config.yaml
model: "image classifier"
dataset: "simulated stained blood smears"
train_examples: 97500
image_size: 32
crop_scale_min: 1
horizontal_flip: false
targets: ["small cells"]
num_classes: 7
arch: "vgg"
norm: "batchnorm"
activation: "relu"
channel_attention: "se"
depths: [2, 4, 4]
kernel_size: 3
stem: "single"
widths: [64, 128, 256]
downsampling: "max"
mixing: "mixup"
loss: "cross_entropy"
head_dropout: 0.2
init: "torch_default"
optimizer: "soap"
beta2: 0.99
lr: 0.0048
beta1: 0.95
shampoo_beta: 0.95
eps: 1e-08
precondition_frequency: 25
max_precond_dim: 1536
merge_dims: true
one_sided: true
adamw_lr_other_params: 0.0018
grad_clip: 1.0
cautious_weight_decay: true
steps: 21700
batch_size: 384
epochs: 85.5
lr_schedule: "cosine"
final_lr_fraction: 0.05
warmup_steps: 2170
weight_decay: 0.08
adamw_weight_decay_other_params: 0.01
Rows from block 3, named by matrix and row number. Each number is 500 + 50 x the weight over its row's rms, rounded and kept within 0 to 999. All counts start at 0. Numbers have three digits each. After the name is the row's rms in percent of the matrix's.
# conv: 3x3 conv (model.blocks.3.conv.weight, 128x128x3x3), inputs 84-89, a 3x3 kernel for each
conv.0 099:499513519484477548490544530530525488534513541501511532478448528528522504444430509500551523470428549535448462488489526473479471527499499442519535495460471485501433
conv.1 093:407450477450493446445521451514518465486505522568480527527473619416497524566596534418530525556501496556500516475500546610455520512503543507485453497495555465637593
conv.2 098:432427488486397445479445505429470416415409453450475477496497405417453474485492548490491470460505475490491513507545515395504466489453506487559554484520444484527518
conv.3 094:487462573489496553449471428479444497503573479358416568513489519501473469502473534456529512461515398530538587426492508512566513472449553526558573481508561516559512
conv.4 104:440519484549584423459517509444499465567541527542482471539566464438370521499575479553538481533456454476501625490487500521420535503516532553503493450419569509565612
conv.5 101:486512481523510494523507477425488482635470483603475521563537454555520464505467427475523484481439555561547543492447420474516410496510486450472473446514507567499479
conv.6 100:508488434441537447556462434568483448438431529550543519466557506547403575528529564450489466433448434532493535503445461489519489444419379515500494523376376447550693
conv.7 099:459566485408508465507536496505581522435526488442475446475466482475470510510475513524437480433520481401524471448479518466465565449520462439510469514509565549468516
conv.8 103:444457509622518507463423578475414461575481519595442433519493471587458441526466428482579473470475508574494525499471514571575533461503479527461437482585499510530458
conv.9 099:423485483456490479507503526549509485491518548465422456546556478493470553484477481448438511477459511460445654441508484473503591468532500479543432488409533458427490
conv.10 099:447534536524494561471529536440477481500429479524440477490618517571524500591619485484532560466445418492489552493513462530526527480509562531422473519419579475463531
conv.11 097:443454541482394467507443469556386478497543494448557505429471460487510510434502488462465484477661448469530481467581571490526542436521524505460504492440531440485468
conv.12 097:654515491486473458533513513475499471561492464484475509530497564493418492525465498509486498449486494557487513456441490421458487429422450502458438524517475542522477
conv.13 099:353474471644501470479422533484458491508601486440463443508476521468425464449473479467457499449427513467514495486523536441497518471470502543474502463422480514529522
conv.14 096:452528466536481492482499482500450410520510521499513465496457488452463517479472559425512554431484524495510481567528547451529559425439429562541459455469541518490516
conv.15 096:423514575458586431600459482423504547469512502477498482533511487452492531541563537460625513458414432535573559574478472501553587498503422472476468477463481572414489
conv.16 101:514534470488426518434495517553584531472491516454413482546473522479514587474529487471495513443497525482506485494474480485399452507461387481520551539490574545481511
conv.17 100:632479498505497512424555451505472463581582550479457583528507592475532493483471505502524547459500572514478535486521609426498469489511574450493468453618549453478500
conv.18 095:478552585524516498449452541478493485482546553440449470512483553535528487518480570523593446484544551500483492477546528464429475430442471472447439522517483505503441
conv.19 097:537515452572536417490560498478606423555442494461418443477455442463457517517516491491420457473441472473449480448515524478515570490482493490408506508424489505522572
conv.20 109:524487482487506478521438537444528507464548488514537478452446463572556475500464476523450416528512515486487397470482476470471567461429482505437535430614403549499497
conv.21 097:442492526463441453543421561444580488463401540441500425416533468563539512482552514484460507425434457469481427518544496440491461432507496511385518413508492441500534
conv.22 106:507550532549520472482477496466470548396582518535596515509451421464439504486478490506541534514513491534559500501531538552482482489497478470555494468547503601578451
conv.23 110:411509475528516543547494582507477456561456452563513451456442557511501567417462533451464522367498511491468591478573500522521711455476440513545468579625493527449523
conv.24 101:502542541464481445538499481537481494557553467443384451467412430449427455459456470418476468466472464482379435454408457489500444537554548494411498410463568447518551
conv.25 097:520472465458497474575535470538555511485455542555561486453474529506458502495552496471556511423516504495548497598418531469503588489461453553547587554520404461388442
conv.26 090:479529552501476506513470520465547428453483462568624485492463478510527431423418416508518486603529472483451437496490507541490505437355446532482549471479590425470434
conv.27 099:428454483458569526558634411547439483516425477477400590571534440552490418524506490574510599496511483539523467489563554514499565450531493486522413494544433436499421
conv.28 100:358526560542514509504493491480410488486531499493493539566446416517421497545509450587544492507490410442488489600474541493509463529505483382594521414550501439579484
conv.29 102:554447451492409538459483539500430507498483431457422425553438455474503522557629563534450448517526543498491461485461457586493495448466463531414552475497489517504453
conv.30 102:449501489644441436476474568507484459539613470537476550481495538400568534517531446509497432605533534454434501486506485572449461444464404542482522331503557440610466
conv.31 096:462441449501436426491454495496496554513548550560520526517544492429504561453591551496438508548624517499563516522482503527510451514478517490446467537554483498526470
conv.32 105:430427486460486562420459565488470498484413525418577477465512473472484510455522488501482512589511539427505403387599512455474554395552525515508532596503531530496494
conv.33 097:552562482600426527451496476485476479571551494454372448573447479483448479546498492503471493487473455484510532562452526489513515505567590522497435460499567501566620
conv.34 099:558458500511529452485538492565497572443516496522453496478482636539480448540505548539461599582459531555483487504420502599491503443476503478498582538512499478553541
conv.35 096:442533564505583553534535491512465540425542524505467540469437436462563541527578565549513499503478481616503491454428453401508456472535507520490511450575573561513560
conv.36 101:420406446432467516535536493519559441447374462499608464453470561534500511395500568587537488434410480470565413516526641389479541498502518409481402406563369509455541
conv.37 099:482505564480614508408509478554544516533522613519542517517531511463390446382467549534469481512512517444501464579550514399453484429477463545574516489493367548436468
conv.38 093:592552512669527505541479598526417450523538504523524531564555521601534552521472503503479531530661526520565420553514493524490457505498439548484524538448479595482470
conv.39 093:450496505576568462528479460502444491501534515467521475498470490535574511562470509478540492515554535469521451548605504548514460481483435580462498578550477552479443
conv.40 099:463447485539468429518433522576562499481437480436512476441476450464473513501504486467465431464493669504545490444453395532521546500521476472452574453547431591503547
conv.41 094:554480428355376460471583604464446509562586506462442522510521519508539509581562525553456459484518479440432526481523462537495475488520455556504516496531540477515526
conv.42 100:552645582690557398460379473478454480499483595550531473518564530513485518450561483376575475535456435506463578527559556441500468511536444461520470495384499465469521
conv.43 101:432425495492426586587569492478405533500434493464542681447511552468585469569465499539541494478493571556473505504496471550479401524518523579495689473569548559456333
conv.44 101:484471593437509464487473449513448472505583527537423403578552486572526382508479535553538537422422478461468524544479494472518459432550531535522418467571491496538479
conv.45 100:575655470569557403550426474467497507519505524421469482525554430520500490475492457473545497529554577575490465456482422426513418480533581563475449489536465482416541
conv.46 103:649592560567516475552497516490514492464500523471476433433476437431439503428468444499453477466449444517528533541522459476487467484472407529495481480495463540496509
conv.47 105:540439510494499571498525481394490450496460421506537498484443397509524355542476487516451498516489430470486408521560468513399496619487512517536507477470486503526522
conv.48 104:480508449571529608511471528419448516445523402482439450464510505448489544502499558487538422550541530529500534444342482546468460485542535471487443457598477464521507
conv.49 103:510447541487569516450517467479451446480466544501649429501594433580516511468462560531501602534478578459575491578506439560528488552504494447548525550597452407479510
conv.50 106:446382521463470548562582530593492504529554519601479464584364450409547523488537479465543492481550466529483522567497471503556514494495489588594444557343614564528482
conv.51 098:523523506474499559488513486515507512502563427534489424512488469527641489506486436519548571498602527527546519515534424459499425466495498507493502523469473570517537
conv.52 096:396441389495543566512548517407479378431548478548548420483577614493545431478583410497511575479494531472461464479452477448488499488433479525520524504489505518578565
conv.53 102:483591564504579510451546407361487477510522594431519504464496556571436487536481467380472559467494479489486509376425528558463460443497477472536553488537442525472459
conv.54 105:403452523475434490519525427438465482415529448440516495460439434444475468539457455548567526569592514564594579538522538497551536533558576476484490486470525449570492
conv.55 108:580476505471445507494547512517559431530444489559562480480531475438409527506496496476427528449574517472490531457511499464489497544503483387547430540545386534488509
conv.56 098:500488461591555590497509506446546478468532535442424452462510554497632477588611470507548469452435432399414374511555500503581427469473486510479443405454433460465430
conv.57 101:463523425524455523556527445430400498474505539507497522536536504506439456484522502462571604503434429483533462526500511576572526474506534497481457438438406475416495
conv.58 095:494479538459427480426451472508429499407338491451352580503494493564442486467445522523487446540494520509417499552457467499490509572525511525508492519476439505489502
conv.59 104:522516422469493453480380569554553474550565515518527481377514503452412492583547483480584552485425496602516474446450484554468505528519573537549451479545484491547589
conv.60 103:547490509469466467385390526479462547486560494471469438505464471481477531553539475538445486519499503506482339498483525489482529419487458501488528440582566589497552
conv.61 099:532565478486525500461468487551553535591462505463555489449465464556452498533584402491544523499559527534523486495473543514439499482497492494489538550430571525406516
conv.62 095:473521444505532536411531451484449485546450467520538550522530524625530441566467448466553571523410548497537571553502425487400633500551582529393504523590509532542488
conv.63 099:525577432477526438484512451483438472435475494473473563509493535426467524478435508535500525576506430560483444458467526647520552450442471474437405546570501553378542
conv.64 093:501422496472591514532494510468463454520470550550569486474460492561396384498458476528489481484497547608548514475502535396493479544586494501607507542608522542465559
conv.65 102:600560432563449498509503518504543588436472407465466485502512560480564603500525467495454516517522597476513579550576499447545523447479542506403583472564523438487490
conv.66 100:554456512451418498510554396468448492538463458462446529427450504528500338445413461445491442456522541481553512509479483546407482377412464399486495547634496534478513
conv.67 098:526489520510569506467484386450511471533525430552661560574523528456477505481503525458475513490389434449506569493519542474501569453467480442440422522482509425499581
conv.68 102:447469495457496497514456549502459433491429556492438476498458451524458478590507474492533455491617515537417469499588551504428409488510479450562575453448511501531499
conv.69 107:503460498491504490537489489589505432400499550490569527416489513459476606406479460460432430495549451528502511598579466418466471407449415511535516480501471522497436
conv.70 099:462515534369520510508482542502585536460426502506500566506404509549576459435430539477414489463480562452521489368386517444437509429421436548515479540507441505461421
conv.71 100:371476537448530552575645593467490506556501470521470526452430474469498498459547497509452467469503543512497445511492402519486441481562607615415411439453418460370459
conv.72 095:347507561450548482498573475433483511427442516582360483512497491593492587507542514537530503550529684601522600506604450475591506543569347568454482541447612546500571
conv.73 098:471477487518515468450489465584520499484537455448528490502467539505476530560497435437481496434515454505539498492490508564531463561563475471517418507512398516551455
conv.74 100:488464412475450500546444525549585492515557501477491504499443487449517439432511519509525490467460462556493530417502494461525504389465458541442468512449540514471436
conv.75 096:474474482499452434563569503475529488505575482513551454466537433513585536537532643525482499493632531411431519476467490520483503447543545522466479527456403543564508
conv.76 095:543530472443406444477469522509534491546546508457460473513552549518423426553466472561589548487493528511547501546578498516479504469515521552585575469500485521466439
conv.77 108:486462479567491500503537486501488502447433491506491599521512508507558584547472531500509442554609544531512537521442500635600532443521553454502474488487581457450515
conv.78 108:494593525551457554549570539557473512512490485463455564478465455553594478505500465530555451532421562461498555504481446424485487445412477520378487493479580496451439
conv.79 098:425447484405424516464546562507438552445556431454463506444484482488472441428491422509433483516580410544593482516452510386463558544594433463460568517523482567471417
conv.80 100:550480546493536514535537429569529441480458457501601516522513505549489390501546497524511580530504428478570535543504489486523501576597481472545602510483504491460489
conv.81 103:488520509425507564502531583521520507420418471491471538571571479518395506463520570439473611405515436497452537545395499447538416478496493411572558598363468477507594
conv.82 097:498508498452526494520582485481473427401430503490457469619505470625503485504455500473565412435557558480469457569523527525545500496551638504483429495466447455507462
conv.83 101:466538486496596485506501510487505497464467489550486490455467537540392556505456550487497464488477528495469574512470576428496562549429523549432413486523504445490523
conv.84 100:442513582541509512605501543496473519452537501539512509504561499478454474440477457507481429510507439464494470429442514534441421483437467423566491570459597516565593
conv.85 105:450451508456460471489481570459507544480528544478417394517474457413444456515476393599509517445438489580516548400428424511577407480392463465479500478484503538512474
conv.86 097:533474525515588556529633496440491448440424464517406550501533553515534533509498426532559516543502564478443447394502539407559575573594575406452435463493488473483462
conv.87 097:547481509518475501521509509492629496500503569481522570491487512536486550444442437566477525525526473494479517513505536536463523521507553492510469497539579552559580
conv.88 107:464560526526662463575553459503493453529414465480540518531484453403486526558491486434603478469426483471571488545592515454397463581463494458416470498471547507515499
conv.89 105:541526490540504436460469404516381521424509454498484507508508480546476514553435451483399476448497540477496610488484532467517584469566515482509489491565498528481389
conv.90 096:511540466604519482555483510475521480444573514553581518594533508523532494481502525492541428480499529536488479545583466457431477361573495481461496616485469506438422
conv.91 095:393437491424500500456442444469482510434539489468458402430457546475463451485548517451560489460588506511472498507515421493432483496558550521516469489500476454495560
conv.92 096:476494539489489535492538514475459489476547531491529585551603553476495467513512528499473447475412531381511544517450490533592547443512489565574536462526517510538472
conv.93 099:401525570572648420696471459476456467479468506611488513536462426554446470517431470440627592572620576612610523429476504466489551519470498512561560600529582557478541
conv.94 103:424504535464453489547495512478467576606559511593536523396478549570500499406443522437438510495525473529469498578460487507506493487429481537527535533508514457443436
conv.95 105:404475498442472479409399568374453475455500481404489463461499460564489526470478542520587471566436449447498509543609476455446548522502594470469436436527471450439472
conv.96 099:504494564502542568578426481501487539497492543393511490517529508514545487540547470532538494376517528511566506500519483460498425461487499451445509442509572423499443
conv.97 099:524504492552520539546532485516484499480541460524505535457473412390535476444432443486512490518526532536519551576500438443651513398486464520465477515462584514458467
conv.98 096:420585461508493479470532439416498538538457474530486493530486457543427487481540510515572509499523513432403493456467413500560448470571473561547420612476510506547615
conv.99 106:520484476485523384532444471500596477469407476444462523493464464505533566467663530542523468450554466471591391516523448567503514507505467491481500518517485489378507
conv.100 100:551427489465437538404458547497509519549478488461511527457526505506514447550593518456497513457452491525517518494460526516553488448545537466451498467512583529519570
conv.101 096:610455465497505510527573509591642626554438533488495544538493473483396446447387444495475500486550508566557460555477500510560506559579530451514490509513422524478465
conv.102 103:449499525404541540476475461503430422467510489468514443496550533512442485472453547510448496533458455443453469485515515520488457536477470425523502502548490478491452
conv.103 108:532448522483586561536508458513608580365439513478540621487530445501525506562475491433502623435521488525518442497501465502472537458513516431639520438555494484522463
conv.104 097:440472534392432455493507553403462547511476484428469437518451478456524579467507598466527489481553579508624509535451413463497384453380417517501487562519539535520389
conv.105 097:396447487491492484595492515546533513544431457414498462450463495460483522487462516407520530483476526476468538439549507432513504407488584507462569525486583463548551
conv.106 100:440607559515508467506432481433566514589542478469487541532572445597467504482469513480508656729486400505563529436458481448459446481457603502475432519539498466428423
conv.107 095:513525589533549549562559443507479505472468455596542482525563524557567487525421425448545582482523590554527400575568430536459392486496433483506471471528544426526554
conv.108 100:516501477446469554458532559512559463578570438542546455498533502486524541512494416543544533491435565562531543508434541496492634489512550638535505524515539563524480
conv.109 106:486451543457512505458418573488484413505588535484573489477562507539571473557599484567554444594515435452456498525458508585421420483504454468464400470502489441515525
conv.110 103:374569417541418492340462477454493522515520460526518550513484550476481530487479467542463501550468495444540486398519554477471541578523501576439531563450544562533465
conv.111 097:457495491445469537496483529527468518559462441538487482539447467532592508529497510492461491569461463503518516516508543533499428439460424514538478539466466502502532
conv.112 103:459577544486535486499462485472528563518485494557446487506483454474366495572565460524498480524460444570608531591479427427563594458484513522602400522545489533499532
conv.113 101:494547473426509576446545506428513407495470511577501493460461465518545611468532463557583492395477519495456418525423510556465452490474458489443414505467513443552576
conv.114 096:455503558522549526490487461557484463441510494477536484511538498467576560471488505505544464516713618461486476469537490457493485516474486555618512586592501510470462
conv.115 106:464501497389524506455533458474607556455439470502472500501515427514452464500390504488451455421466532416536506503471504455424485473476441494561471551535416559488456
conv.116 102:619561518458489568523532514536538445558444367598523567487408452446471487399482549552433525465517487520536495418445516482529544464470472399475518454487543472502492
conv.117 100:509605453525414539495499469527590542509606520468482476416426494532491401422492458573537485505438534523502461536520476443469455430496449468433463452601536555565477
conv.118 102:483480520453476513539502477559424471489472540570570559499538451421544454431461564490477460481422569490499451483626456527516492502480474550478463545478579497457461
conv.119 097:493482433574546420590554441458432496547465563466516478565520414537448456512457433526460482478563490459551520441472429565415491485462479494504591446462445488554447
conv.120 098:472520513556414439491438478452481558479561499397464524494527538400494495486455528403505478495500450479466495416447416481520439512500480513465492527494489476533460
conv.121 105:426504512459553499485521507494517505488501515492531518539537440544495499547515468416459541511367544466454504537436477634540488506550579464523601450567533430555510
conv.122 100:443498461473370450449406515626490602381505567573570444540539496522480563472512537398492397488461439562500477496449492483501488555526545490447526565471478407476557
conv.123 099:478530502487476465453462412394576523451486530512488526540544523499521458527498465393526518540595538527525433477515382506439405503446508463434441545440424549456462
conv.124 101:423471516506560507475515515435411470483505578597492622470491533542518439481431506505500453497496560418492505490544471449554511596488450504496513484473474470482497
conv.125 093:498543393485536573540574572444560457586510469527519505532536456504450500540584530441494504464535517543617564394485561430471453480537563483476532513586465486529472
conv.126 111:420427484420503461452478494447435468571510489557518469505581531510551527524599544485512524526449400472469450503501492482444449529431491529513495540449477481472484
conv.127 097:447461474479489481504547444499462542505494496483492428476492485434431492467520516525501465461466428370446490500429478519462495429458405461508488447462506405490459